config.toml
model = "image-text matching model"
fusion_encoder_mlp_ratio = 2
init = "torch_default"
epochs = 9.7
Rows from block 3 of the fusion encoder, named by matrix and row number. Rows with one number belong to one attention dimension. Each number is 128 + 32 x the weight over its row's rms, rounded and kept within 0 to 255. All counts start at 0. Numbers have three digits each. After the name is the row's rms in percent of the matrix's.
# v: attention query, key and value (stacked) (fusion_encoder.blocks.3.attn.qkv.weight, 768x256, the v third), inputs 64-127
# proj: attention output (fusion_encoder.blocks.3.attn.proj.weight, 256x256, transposed), outputs 64-127
v.62 063:155161133150082148146097107120134126115131076136068101123152144081180182082177142132110063108091146115194150184075167137189130094104081122124064136109155170165230083117103133103130126117159132
proj.62 090:212167126137134118109149128140083089142188159057108153110121065123126096164147125115144184131171113172134142106082094115108123158116135140160107092147183150134112108113145165145084122164124094
v.63 063:152164092119142148235109148179140129106119073097091078196209084073136137081119139152147090085124084096136167148118149172118166112226088122156104132182123120186179173109113105062103096150153079
proj.63 091:131192139135138109127091180150115092170124169138124148133110089135130147105120122128109181089144156158137166152060124223109122100186125148135151098154132132181133106148075114094089134127056129
v.64 107:134101136155084160193128174180180135147154149147062116120082178070085122167139128156123198101148142098132127149119113155140134116140161142102112145155168107103084139162140139108125110154121159
proj.64 103:095119109158089132137061186174110096142113115124177100190071169116102113114130069179145116095113103126136182161071143138110153121097156157122098086099165105161155159109116147110089103100141156
v.65 083:146186118114182079097154073085102173131112069103100166131187073171150159134125136126099131166120129163103131158158151147073142105098123174137107121120126143123164158109124125095177170113095092
proj.65 092:089143134133087128100156120113167142117083187130120129110112134161101140095113140148128110174135136179097134132127172171101121107229061139082086161125168147172110170082117100125052102103079125
v.66 069:125123140173146117088087104160114123116134088150192140119093110212117112137197173163138132141160129141107117090165101134091131124094127103157158208138144106109131160108094145136122106047119078
proj.66 086:137088134124080113139092111147208069179131119092097133117146134112136136112113152166098221127085104143119160131150133102129148179143113108158104122131178149134167109111113135156100129151113083
v.67 084:088097151124126153177101182142155104136154145174062102122091172071092098128124169131158140084149117132126116129109074128144122124130130122082112105145087127133071108143177148112138127167149200
proj.67 092:119124094126145087124125170110087103179093120064199092148110109118130126127109030125140060170120136130116164135058102182142089104082152077144158158121142124130178153117149170134127084106202137
v.68 077:119100130103062156102053167142146096119158155151106145133065158130113098115224178120118152075123149092110175104124062111160111152159171152120113100136085122138138105187141150113148130136113180
proj.68 095:137109155127160147130138115138101083102153078166165115103135153064145126126142090100116116113099074118204120144100078181164116154026145066176138132126093098118169164148090140083115148162199151
v.69 085:098083149116130180200172171133149089153127142180098127091138138130122092149157140100129185061123127098146129108125115082136151153148141118072098089148089099074060158181121125129132125177188134
proj.69 091:106129113108132067111105171109082142142093146107158117159118089139131144119147066110160053135129143132114165114078150173126103053094130090156165149119133088132157144121155097100110095119186118
v.70 075:127160160137175091104083161116122145113167090096158135166150150143125155111097104152125071178143126124159132168114113122137134104073138147120135098161120155122169111084109159152109126053098126
proj.70 090:163129134148107121162187096147119148141091129103064170140113153145134178097134194167096220131135119086135140166158141122155126172156083158107072120153143215135075170154124092142162150154092130
v.71 098:125137154121140113068145084095114181083110128122162135141166062155137129064080123125128077196110123131120131141133148099071111154132130093146131141115115128110169129069129116145129126093091091
proj.71 096:135142135164164168137162099142112179106125121077094159093144165090149105122140199133082171142141125117146124141195119065146141152196120161089111119135098126137087129142123161158116136108082125
v.72 081:152083137121091175187142150142154133140129200119107122087127174089089108160179178117137179095092154132133129114131121125210093148162127111073133171153113111140046152185140130159103087121160154
proj.72 092:101075130131140149104085127162076097177092152107142132129136103140136144156123110085143130146066112159167106076107124181127117107061153086126121125146108133130145103135161126135053166114236175
v.73 120:139163124092148123027131061086076133083119091081186130142158087150138139073127097089133086154092098165125118122148122128101145133107127120138161103125115156132170092081125097155121149103117086
proj.73 113:157118168095153129148187046092140181104121096153085119056169102113134134146135193091074123108200118080139076123185132137120089151149086126129125140155121171132102121158103121140177134123061140
v.74 086:136184118127149063091112108151123153104149101089175114143155098156112161084124135139152063197100161145111122085145174133092103134084146114120136146102161168175168102081110121163160124110100105
proj.74 089:125128120156177148145168070123160111103120152127075155099143135135113184131116187129083190116144157118142150135160112113144150158192080142103070116132133153143101096142094138126151163115108133
v.75 096:102097129158126163165119165185170159168143166139089135144075158110111088171118137179152180086148135117117146162109116115198145132156125127111095131144126133114080125191112136079111110136125159
proj.75 093:151175110171090110134091203135105086135110163087132116168073113118136158130152066163161106090076118170088172156101138133096157088083132148128159119087132081136136162098140112108122139099160146
v.76 087:144178109156143075076169093086122150113123101085123127142196118142143181085078072142093119185118105144146097130177231120088150139131091144184164146096142157139159148094110147136124169129154091
proj.76 093:127146113130081131144145126129184185115121224115115096142161114151107096151117127161103157154071143102088075084173199084068161160145122178092129132092150167119111120104155075164130116114024154
v.77 099:153139127113164069036133108097076169086146070113144149134171090159118126070135102101155088171096147134127120134142162158091117133127112121136164107113152159123173126063127128135114129065072101
proj.77 100:106122117136176149121151050115114150099115171126056170079133151092128110107121205127076173116169154119119093109177098098122115144169081143120130159172119146158095118148080117176169186148091119
v.78 096:155165119145161097067129059119105168122145126105128130129144070144110135100118101127153086206122128158126138152172157130086123130124081082155138132127140168167198121060126100145129154070081071
proj.78 097:127139164157101174104166113120169129146134189065100124080118125097099124096157223177079182124147128148067092140186159074140152165154124128110062123133119141122121128151152153149121128125040151
v.79 065:173169102112096118133223102105144123158113038101072156135196091121118143133110068089080132116108145121125140096104131052141192109135100124163100099102165123127143119138138117061126177124150123
proj.79 088:138087129123202086158146133138145147112171130087170120104143147177147121103107138128100075137113108163191118103116109110123154105117144176154152165119149082118122151065170154173171107191116173
v.80 111:120164133150184160104204133129059101130110133083119139128126093135082112100083083116140139154114103135128143134106179167110109186143173101105140110082126122154133099114134086138164194163174168
proj.80 102:100131117113127111119161138139133181150090146177092149180120143104158109091170110107090138165156149148130147148114119114099115113092132109126147127131194147153072104137150056122111183110116166
v.81 136:120146120137197179092147096116063072097136127094161089119128122107094107077077073110119140129128097110130114123109140159097115147109191056084177097084095109154132118116145083132128145137102138
proj.81 112:131121158114138126132177094111128190129105138127062115181130158108164083108149127130083147177139121143080124128178126109118105139117106079102160133064216184184097127143115102161116178111148123
v.82 121:088165099104186175076156112093094090119169161072126119107154154083107105108102121093135193109102089147115138128092158187122093147123185092077175126091115102144104154131133114118097145165120145
proj.82 106:145106168067107124091136100113128211144171150153054160165099131173139114143117121083073109172154132126113111128139115114122140164132096088104101107075198143155130117154102042101121134109112108
v.83 142:120106135141071073162125148133179159149108127204081144124122156138176123173158170164141096086170160133129122150132121092167137084159067181177096140153157147110142134122093136117139116113134113
proj.83 122:168161089184121148157064160108153074156109102111186130070113137122099125157127082178160109057100126131172120123135121141134172096153147138119116092135060100118179131121137203128134100168162112
v.84 117:099133094123195176075147110127073081080153161083103076124130107124086119133062093101124151155120092143104163122099156151086125123117164104100128092084115114179112111102133111101086113134136126
proj.84 100:126097129099116104166213122128133185164109154170058153131102146124178096101147167078088121157144157111110104145156154128147129153075141108085127105105188156120089128149129090121150193079128139
v.85 122:139096111144065105191084159133175153150122130194104129141123149144181147147181154140104086113127196126150118101130119059133129082153077165177084139176121145118138143158127155135122108081135126
proj.85 108:161111092154145111106119155138126064133141112150207159048151117112096148142135121159163123056087135134132124128111153141142169142152156120122135117119062095094114123114151216109171103141139135
v.86 135:148123142153049071180124147163170198158098129175112165122118131151162141151183156154139089112150201116146099105144120069163145083139060163157098166170158151115142119122111122118140134077119113
proj.86 126:143147113193117121139078144120119044122117127110200118075138141110080129171100101148179083051100137135208126105107111161164136122166157153112142097173061068095139132130111176116135087153153126
v.87 133:096128105124173163100143102104065078110149117065154102133134130098083101089072095093145172120080056144113121122094135180106099190127171080088163127112080087138112135124158107119135128156117140
proj.87 119:128097142092127142130174107083160189141145123101083139187088131158146113136124133062057166221146130153087098095109131131110084167132083095100134137127154192144063115127127088118096135136094137
v.88 149:117106116123177162089135089118071094105181124066192092141160136102078120070061086085138148151117083119128113125148138166098130163101166070080177094104074098149135126118147110120126109161095110
proj.88 130:132139154072139114153192107145145179092134122120049103152147150139174098138143123075079145199180118108061121104152139098099101161097098105145130138087215159132115138136142051119145166110086157
v.89 143:139141117120163146077136091104080098112153115059171082122148136105083138090080078107119147136090076135137130128108138144108117190110182075077163126092081094132105109123146100144123113153107116
proj.89 116:138134139059145107125190073111138200137147130121055102169121145147140128101134144093064124185158137124054127151139126109134092151091131094142127158100190176166121122125112069110126136129072140
v.90 127:137122113138179165097166121130076080117161162085163113144125156120090122099073085113104150131123085150094125127123146172100132178117163072075172124071133097152130094115120109108142128171109143
proj.90 109:139140119102102131132201119141126175109146141144053124153161143122172111149136119102071111151156114152066115138135082117109097134120166114144140101126182158150078140131109043092143209112130134
v.91 141:139137156147078094171107143122178163159114090191084143116134139160190137156175178147126096097148175120123127116137122100161129091144073183177101158171163157091143120122115164123136111110153101
proj.91 121:139126102170130149137096146112134060132154133110206135097154116115109161147128113174192086075076128124181098103107141147127145124133134165149124134141052069112149148113111183115108071127117140
v.92 141:139163147137072110143159157138196164136102166168074167123105119132167114167159152147151111128139140156135149148135102133164173114170078192173087140171173162084130159164097139141136157100142136
proj.92 111:105126144168125171092049188153128077147145137102197134102123127092102167127110087200194132080095109119177113119111121141104139113150138140144153134123074094121170170100104187134106118096164139
v.93 125:137115101114082101174096127131188147177102121180091109099089111134190137175173176126144080105135161125129139140111109110145155107155077189178064177159120135093130141133116174135124108129145091
proj.93 109:115110123110150126112096142144169095146156123140204119078122143127102162144076124123145129055126141156176153105118157127157135097144137176144133147138058118112136131111135195122148086146105142
v.94 150:116123114111190175078118088114072099116147113079174100149152109104099142077074096118133147124092072135127106125139146146111115160093175093083171094102077093157113122117148092113128097155100121
proj.94 120:126127148094120115152198116143100200134122127122024136156141111149175141113122120078064135200135094139052128137139113107133117147077129103146104146101189174142108116138129068120164159136088148
v.95 121:110176122128180159104162125146082092099142151071104144145105101109107105116096106087146157132113071147123164114108161200114084184120189084095151133083137115118118130143171122131134196146158138
proj.95 115:116138124082129108111152106108116159137128122127084128175139154123153126147149139088105143176163139125102101101166102105141131140121120102111169135150182194163112126157113051121107153147084129
v.96 113:135166137091073145117146151190156178160105202106133108122179135105156158152096087130155145163128195136127087183132169128098121099099153132074088154115168153110118152138122103094176098066102087
proj.96 102:111102120140129140147123092113130159142096110151113197149100095148172069117091157173168112139133115102113133139132101106122095126125071088222122123143133169159143185098152099150121108134177119
v.97 117:135086115175183121184095110061107067080116081136125151102084143133117103140152155159092145082108054147117162118103068107130092144140096117173181103142143112157150119136142169146052114177141155
proj.97 119:114170127114121109093106163141109061117115116143097065103179138113100173145122071104151141121132128147142137092162133139107190155143181123060125152122113084131111087128155125107145139144093151
v.98 087:082157096084112158101122151174140201172101182117090156133112112115127180134126107122178143080137181112099130164100169143126107116104119153134035183132199162130124136137129086107149107092138117
proj.98 099:169094175140134171143101120131100158148104120165079157157162135144150056161131131142160132162141204084091123107113100116113090123145088122124120122104139156105126168167133158117087153156120098
v.99 106:151152149142069120088146155147139195156108180143104138162125144112130221142083108148166113099169176165105097147102167163085130110109145139099072180123162140155086105144131094057164050087109132
proj.99 092:176070111191134134125114145100122139131112103188118222117143125112130089115177122173151103151148113065148116166098129113111096147171100088162141106101089181114118127085136102173149124124210111
v.100 109:153144095087091134101137140173136176162094179097143081148176154138166133119117103126180107159114189155115084151123146143129148110140164108052113145101138118117158177118153081111159116104119109
proj.100 098:126066156100108160129133074131089198138123128123117146113128105145142078091143163142140154096115161131152150136090131093112082099137093096207116155139117128159125177147111118160100104137134117
v.101 109:145183134087073113109115159184142193143113181154148123151183153128128175127119088129178140133139193136106115155108179122129136078102188138098102147120139135119108122130150089091190106100109119
proj.101 103:132064122157151125156109096090124181152133097163136215152128083119165087096124171159118114104153155104113134153094142134092109128148116118194159114113182186146161158111105162153106145100171154
v.102 120:103113106116157152156130067106112064088146040112132090091093118161128021094179151124062139112105082102127169105158084113147128168143099118190176086136110095123158134130124164182080171177159103
proj.102 101:104188090069130104099152115157150140141165107076113056133178171157114210158129097055098111142095147204156126141170143109142164109087154181086103139141133074120148123153138136100127109129116105
v.103 122:151174134124109105103124188183115174163099199110108113159158116127112194154089089145176125130145180153146110168104169136083139082134160158102085168095137154130118123112134082082199063075125129
proj.103 103:149061144202123099124124155147140169110144144156145195111079112121176045116084153187177096155137102071148137143104115120159118145120130125163121117106132177125163124106124153132100097107202129
v.104 139:119116189169103117161123157144144154128117118172143178149124135118107179131064112178126100086125123111103098111129178145099140115128093125119110129103092176203101099099090104053154039099139134
proj.104 100:102071096235087101107117170118116093160112104154145171105133115055186124149132141213182122103148062132169091078111110149145157155118131115102106087155168136126108129076097111147127155131145126
v.105 131:105082104088177157149104081099096073104156097128135057072090125151162072123194147118072158132137083131141172101133073141155096154133127095155170113175136082091156154132163162211070206189142115
proj.105 099:155171159030108108090168132120116148079139144106107037124148105148117200148143107039112163124095135133088158166174125160148119087149137124082150162147128062110176126168116174091108133149066141
v.106 115:155141143148076132138152183132147168155114170142108180162136146123126205154053093164183094105144169135123115125098182165089141078110120136108072155131146183165093100133096116030148026063103160
proj.106 098:140025089214167159150094161077102133156147118140100224125136092083145064108173146165147109114165142101120084129104102104131119121153072082116129121158126210142093178092120098162115105123152092
v.107 116:130080119153159111170098108069116090077117093152103146137099126140117089137133142164066123085136040101123164112120079124140103141129087143203157095135104100130140121136110183146044138167134155
proj.107 111:108166111123130093136128133155138055110125131130130099138171129126102194162129085103142143086138137156131145099116126120123157167113156122051123127118124090119130111123114117107166160167134117
v.108 097:129091133193173133184086140122086170112120150106121173160096160129145188172077121172124192091142156152124075131113167187110129109117115150139088168122145152212129138096124155056100082110136090
proj.108 099:139108109152075108124135163107093144127112119208128198116117067132139105126147138191205137111142095126147124081110147128115130110152149170136105146093162137083080155157108107138129099090143133
v.109 090:116136096060114104065125122187145170116109183093111079146160107114180143139139139102132141107120156145062143136107131083153119112118146105129077093191129168081161154160155125122106170087137117
proj.109 099:131135159110134173137142114167098162125097154079091157178114150145106085158083147109090119123141212118084165165146101087171130124135138159171151138099126128088183074204133153113098122111110099
v.110 085:106101177165198127171141138126120067135180061139165098107099104120084074085164141123075110138097060117113161106112048130134101175126079081143179111097099087129126093135113165189083150203154122
proj.110 101:171177150122080096091157124146151065119150144126137082090148173139107187144107127102095155115134092182162117149178129167115155164110172138098148142129122108134120068135147153127123146114102155
v.111 060:083125150120150094100053112128136164097102159089062183151111107183093133128123136110093130136112134134126059096131168126140158125145149136124079104185125110094102113123156105100111099109179104
proj.111 085:155143167121197147143087135144126116104144205101141155129163139097131133188048147124115153178164189116096110145131086068097140118167113132154125111063121164154159102192136127158056133121153124
v.112 067:113098132118063102110095113087101153206098101194170091120136147125093091152104126167141164151155108119156147122085105154135107147167102052147139094172083149106162056110117094142133190151112169
proj.112 091:154107128138095092043121122141180141195158114109156083141132176131139140118148120152135188157159125098110132173148185086173124093107148170132187123116128119161112095169189099074160133102115156
v.113 071:129146144113115126131117167158177093196108080131172141098150117141118103116147088107153097149142095147114093120133172110065177177085109126158178109091158147155112101109103136109198066157171165
proj.113 096:125182081143133167160077091095160123105148166121111104160139132128112141166131119091134121191156105173106133188149082206134095098173119117100151095141129190164135111103138207137171120145183092
v.114 072:184160151130109090128141103089099104159154118138119127133133141157162148124157182131091159065097074134104149160106103125090150093149089104141113132161142130077139148121134153143094177121080133
proj.114 085:125167144139084101161116134130090135105137128145135089145124170147168100109134109168167141169170106125109144137156168108097094136126102099152095171140183173124062117107098087051130130128116225
v.115 064:116142111158096092126108087091111131130136161119136193095159132143175164122118141125118178168131172160107151150121102081106096085100140196121066126163119088107091146118163150135096163093156056
proj.115 091:123085105122140132186149124138130172130157117187110122108170115120174138107080073154155105083121098110160084145103148095111164159136112142102097160126096094165100124114082098119109101074087156
v.116 071:138155115141089127126067134097138146175121107141127186148103091126164099140103139124154119124156162108105115138133146090152126092119144160120149161148116139121118119131157156118149100110175100
proj.116 096:118187132129173117137151103103142132141138090167113163137172148121110142147114078138115110071165121084133085183123113166173130123090124139102117134104099111114069144142101156107132124103135092
v.117 061:117143130135114093068136177118152108140097120091122105061162073114112153126106112110181100129112142105115135161107081132079140177128136110193145130111098145032083104146123121173162083129098151
proj.117 084:154135050156078172159070115169118188106159094104134122141134197141151180155118114117192156190099124130160115148154138196119100135141151114106084126102163143193142159086138110134129103148116057
v.118 069:108128163177143138144182182102096173143147104091123137115076071058167131165152161110154098211105162117162138106153139129100082110099127123171164109095076106134147130116111120131121128157088083
proj.118 092:149088149143168105119170128084134105135139145184162153109075119141143163096103096141140128101125098054185139162101128110181101148063126114114125122124143143077088097131098136123170094195114127
v.119 077:100132099108169118134132148149158147127122082190094120095160143098117128085136128115133091091131138116117118171108133093150127113147116141195130111128168128094101105140108159085107142158168169
proj.119 093:163168084130054173108081093107148127145120121146091132171115179166124089101126093116165119113143121175151099200179144135208089120165136076125170098164088121152121113140140203143123108126183129
v.120 063:106161083137150140158158125089144069126150128124086162169132115099112133108159115100099112168154174198131132121120142092146154108132136161154117076121172099094147143090106130097154159107127119
proj.120 087:130143148127123135207119136099185080079109104148144150127096148139108166092147118124144066078097116158120079117100158152117134071113087159110052166133089073118060117106119124144102091115119136
v.121 064:156157168128101164130136178156072110090088195155144121141128145096160140141092134112176139090140137119108128103101122093143139182150134141116116146167153142139140143210159088119164166137150200
proj.121 090:139119125154154087097146095114147160152063155121110141134136134131133143152128154104115213187093177127118160186134159138129130116203143115143161095119140162125118070127162049127142107128100108
v.122 060:173176113111134172115217123176114134083169166138119149128110077170186096089127124139111157111171133126131079175144147189151141092114092168160146135124116131084156204179108104104103126086128099
proj.122 088:097112221124164087113148121149086142084104126140141106112168090134150094161099150134127152134196182161117192109120098072081144134139132137148103152060138120090153123099153039124106092138021172
v.123 076:142096163125135121158081137163120121068162129172116049172181148103111167147131060109091121166102099141071129144166107106095151112114082094169142141131146129178117114168173121118111134165113179
proj.123 085:124117111109074138143098157144099136137084103164100111174102117117116107147140094115184108149110110172121133104143197138136100118197131159163229100153142083094131102173118169101182104115126121
v.124 071:128121153121133168170107163120069125185090165125115080121141094128139129107097194123126143061147149081098185169105118163136074095150128118062136111167162155130088116120103152114120158142061093
proj.124 086:110112185114135141106152149118142125114099151133110152105175109092163122120140135149102096094097138131101147147146100100114157115110075166149084122143114156109089093110031044116115119128170148
v.125 067:122135120122092088129129092088148150179117157113147160153165105131169163135182143152162198060108160129140144133087129178125155103100101139140136122128110138091139135117147115131131120159084166
proj.125 088:167098088114114119123150131083105159089121102125145148122119111136144062067138163156131150140130128023109128071103162164141116082097142113156073125162131095110132151134074103102101188063140157
v.126 070:122207099105094158149079141155208103137156176166101164133162106148162094092100078123138115102157137090141160153069114149087162183112138106098082111143156151164101097101192151106157144083162171
proj.126 092:061135097124176118097147147132152145071172127088134169094169127115126072111198138131120155109101078147154138047140103105095167114120172122104073148131082170138103158122064104126112189097158143
v.127 066:174104149139119125173059100104146101242061099122126111109133087199177134160152142131121082117104122101116134126082145123199061160158158125134164160105133091109087134155166126133163106137119129
proj.127 081:194122099094151112125117075165202110147164149048109162138126170113134087065138116147099085128071044128130156184105133146149165201101123126134108105141141189144146111140109152158115140059109139
v.128 081:167095137093148136129113116155157129114171178141209086072188145154094142166146115134069127163127120160177138155189111115109206178163096129145152159147084117147165143125164138155165113116138114
proj.128 090:147130162120115186156077107175163151068063124124110134159091125172132118147101122075173162131164134071111101153159151148154124090141171121181128086087157136138085078106130164155123089144117142
v.129 109:132161111142119165169172090091123100037118143150126119144102080093110116127114169126127103129138071125070144097171148134083108144130152087160144109121157144157124111115080142087118135210124097
proj.129 104:100109153092112169111073216115135088126130152154176135088131182136112131100086158088139109132166161134140144088095131059163193116136074145065105104167101073112129132109149133097126094094109128
v.130 101:097080135149146128137110168176181138186121078127158157150108144135137158132169126162172141142138212125182071176049111126144140105117173162121094179145091123112158101156124093119173134072134145
proj.130 092:161095095186122101125163108095130119104146110150084133109093136056149163099097075201057148133073090134092125152154170165129126128117140126119105148095178134137164129099166115169137210190117090
v.131 128:136131134111104114105079197161165154182140130101151117121150164147107173148157117122129145159111233124149070174083140145149174131101166162073097157133112156087135093127179087137182141060096138
proj.131 115:123100098170141136143191048096132169138109116168135113104092147122178133146141092151067109136144109102080148142178138173139099145113150112192101092129124167118109151082121185160140153176133135
v.132 079:140104144114141105188143125144200116184131095155160171088147129118166158110102130161128115109145138122157082109097113085171151129164137117142173121095076071064142165126089075150128164106147121
proj.132 092:180145112155100157173160118135107081081149138115073149092158161120115097180126152113115144134104113099119097140133186098102093165159172114164143139152179101127155119175148096170116207139143166
v.133 077:139152151121094065116121109101129166125163178109147052145115089073139108108094070108145113147151126109112174067211090139130171132157070122144149044127100122122128102072158090133117095182108141
proj.133 086:130140113102121112084137119164210159099144106021158132120170116136100147175155122147165116130118112165146092137120090134095069069127169124122155139173194186147142108133131148145078105126093164
v.134 112:128120120163147122153164066086105085055120112122120129136096085103130134125119135130100140108139058115103187068212117140144102133138089106150154093120133126185107128144110139124080105206147106
proj.134 105:159141128084138128109087205135116092120122175109177175130167079137092126093099200128182158152112150173187098140076154126115157120139097124066144134125108125114119149168134064119117122112083133
v.135 109:150132154116092096087096172188141190198140152112155084112162146127144127124159119091129156160137187110155090203091135125143141099096169153088123152097126130069115133144162089147181161071113132
proj.135 102:135124159151162172159168070101146148130103100128073139123110192129121130169104100119063106084139136142104168120158098152082070145166148128156118118133148132147132119123155156156122150120154118
v.136 077:126091101097134176138133193129163142075088123147157145100131095133099139138118148140113117104115091122171114110111159131119155171101123114158107146165136152118105128143164150120092165100121155
proj.136 084:114147101121120138130162141067108139150132185119129099147106140090143068100043053108141172087154142080120141105117185137140176039143112051135150144096134154147121129150157125175152122142137119
v.137 105:124136154150107106148166094048070106093120133147110148139100067084136130133099120124121143133132027127069164087158108129158098131119092101157160087127139122171135129147084136144109104196157087
proj.137 101:128141108075103119069099170138144090158139151114193159130167080157117159097142174140171139131137164168114136145068132111150179158113100146120127172143075093119134124173118103121139113081074116
v.138 088:139158140131109084080117133167165153174138146122172127139142170129120123150176129109107148125124160155116081193087153152126134140100166117075078147118136132105162137129162159124144180112120119
proj.138 097:157127157124114168157107112123114152141101078139127166103105146177122155131148091151141085113138154092147155155101134185083111155079119138133107128080149151151075139092102185115176121138124109
v.139 111:147140139147149141169178116084098080045133156133084138106092104135106127148135143143113113130117077138062167041186135100102114137132106086162170109152150150182130133121073173119111121192116113
proj.139 102:116096135072114137095063177126102105161168160167182106125119115123135133117126157114169136137143134137152107133095117129149193104150100129082140115158140098122117182133105079081116093099122105
v.140 076:142144181126172135160106124124126120108070186139116169069159110134127160123114132099185144077148142164125158130170103168186154159142097138114156079104050142172169160105164129171146084181179138
proj.140 091:109116150122122128151084162163130142082033119090128138128158114109123098156130113098128143143212172109102078163136175196105124103114130111159084139090143109161114099126102120136163135122100131
v.141 086:139079113099117123085121141173174167191129172115122153125132140117145116145128142149134135136134199146180081201088166102136128145125134157142117173131115083063108146150157073116167164022145152
proj.141 095:137122162156114174184144049103165148081114103121048130152114080145159165139169064137119120064150137068075139136179106193106093131146125120127102147114144133135159118102173136120152215091179066
v.142 106:135137126110125117081103209172164173194109119116156121125184174142121146140150146123169142126109179115177088185062127100123174142109145155108128181127129123076109098131140082128181138045096129
proj.142 101:152086153154143150131167043099193144109130129139095127120130146110134147125135068149093144103192103112066162132170118158094086107108157125157109088144147156137181091111114185158109154123142082
v.143 078:070178109173060123158077131111083098124091105102088163097043085134130121140202127124153092132120103133121130102087124104147107115127095102108160116160180130135063140146124142136085135163118124
proj.143 087:084158107098138077135112135110102112137130124100127119112096137111128124111071158146113106166177133121124158095066177132205130202133047144097082143122100174102105183160097118166131170139072152
v.144 122:172106104109174163169104083161159107085153091121160084104184160170109148165079074115099153151130098090122144052095191091091162162125119109111178165097101122174110150116130145128109105162134131
proj.144 092:126081121053104120119099140110121104153166103180136177140111094183096128091128180034159100110167107146131132150074149138097131132072172137094134134126148139075091100153142167164183082152153115
v.145 134:143158151144199150182122077158132095080186123117120110099183169160144139131085117144071162115159078096127129064146146086125131171169155102157177159114105104160155107158126124115074105171126135
proj.145 112:144112144096145146106103160149138115137098141135082142165134141088100147128098105157183160118080166171139105140084121141141210113118162155070139098096117115138141127167122139140162120119152120
v.146 104:131135140122211156180128082179150068053192108102125088108195158142144147118075103130090132132116112105109150073107137118109139166135110110159166160132089103164150122115094122122081098164134142
proj.146 081:104090095059122125136129134101137119111124101164132179178101083078114125115130163121161135124129104110176152112095137170124183128086130140070124080129135135144106126147195123128169107133144134
v.147 118:100135133144083128121156122069084147162090162100089166107096101091162095116167163149171109100138158147182150185152070154134094130168113175147109119151150109089140139133125115118139163098125144
proj.147 090:149148135235091143112175157108134116133097115107073122106141160081137130145119129250117091150026168112142089148127148112078139138148173089122139074087178154157160141170095131077154203147123121
v.148 119:166159158124195107166160069142142076066157140117129094086168140164169116136100107137069145115157090099088157064128172120090137145182112102172158125119138132149154139130113110131090127150114142
proj.148 102:156140172136131150150128188163108108114131085128061161184142167072096122132106106192192172102119157146131153125093132146105166099114180155070143103087161088132101138155140141141158170110196150
v.149 127:091092089117053134089118161126114178193072118158132142147064092102090136117133154125184091114101170152138125171117095162152112115100132153122088117125114153119091128103132137127167137087122107
proj.149 104:102114133132097097114139075116089150113128151117172072104151132205146154120173140083066123160151111116088130143150116106103058153143074097173153172127135178155108142064119120092133089135096150
v.150 099:133177150145089093116154102100099167162066184095108148115098146114153113093137198125169120121120132200177098150127111122150122125143123195141068129120141116052156142124120113141158125124110124
proj.150 086:157135127222117132140167104143084146131124109104095095100148194105162127174135083181143150196089194181162108119108122152123110122088118093108113111098149165174153107149076066108139129113095104
v.151 106:076131125140043099081120182066134188183081153157148144151083103077112120134140140124181121138135163148156102172125108139169087120121104145100068102115145121088106153122143116139188159091119134
proj.151 086:148122112165146136102141103114157144146121156083173089096148152169132170161141089197111108139131155141079130141151126143095101164131110117159167113159143145137094103126121146102153162164071108
v.152 117:157130129142190123147149087147108098055152114121139095111192163141127162136105096113086164139147100075099162055131172102119113171150125121161152175106096122157166104141126143118071101155134151
proj.152 098:101123144073121150125094149128150122138143120201110154153134101104091102113077138133157143081109139146177107139089139157120215130084195138059095093104141149096126140148146104155117105123181138
v.153 076:147159125120083124125175076102128148142095100143106165063082127165176102108116157140145083079105179131195080120133115104102106170131153117136113093161090116029172132163106082074147188090102112
proj.153 093:161127126146056114127173122090139213142165165158110061106129136108143127150116136156148072170148176120114125172113092124149135083097117091087109137085192122160094105161130109105134100128144089
v.154 131:101117109111074122072122168099132154212104120141110140138065071119097127116153170129179108133105166177158102183130090147144129105108104147092074089148152150094102118099142108126186133113131108
proj.154 111:106155134142121145136174053151136150134147122070185092091120134194170118143141106086081125145168096112098120142162137114151051137131078105182124160153136174149099137084120137136134133133108101
v.155 125:172164126132203144171113077154111069058183125131119122101184166141139130148079092146060152129158095096130143072119149099110123160161149111150163131114106117184163128151115124125072106164111142
proj.155 112:110125114132137119145096189135133098157117105179103175181152112068101159142103136118178128082101125161154118115078125154128196116084179140040105120142142115127137114150145137118127110083162124
v.156 131:095121107125060111070128175083114188199085129161134163162087073088113132124156143110188088122110179143130125192135115140151124099101106131094068112120144156113100125096138099143166140114128118
proj.156 115:118125160139146123146171058121137181139148111081156084087143141158146109128169125141072147176131130120075132146140108119122066111144064121211105157167159155119107134082132138138106120122079135
v.157 123:081116125120085100074146152081129188197068147118101148133094088086122109130160173120174116117123183143158109194143070154165116093121110153115074089124127144082109122131149118138157136086111134
proj.157 098:115129142216115141152188100155116139136101105100131115096162132146160083109150107163054135184121108113091119122151115115120093114162079111165118137120170136165103137118124105131113114176084096
v.158 113:161163130123215141170121097152139083079161142095132105118175175169128127149084100122094166123163110086095153083139156096102157151140152129154172136136132109162157137137105146143070100142117129
proj.158 096:101131140102145148135097176103134082100145139187104152166126155091147138134071117116163116116106114094165136140106124126159192098128136152068146085093122123129131123136167138153152168134150139
v.159 128:108090118133046141112122175103148177208077123152149152161089085119115120114160161137181097146128184163158109168113090165162126077095107153119076123149149151094083134119158103147166125088144117
proj.159 112:123144102124103115104147101144109162122132158116170095088115119151166125151137146146094114150166129101085151121181151112147082131142062126178115164132136121129110133068102147139117117151084099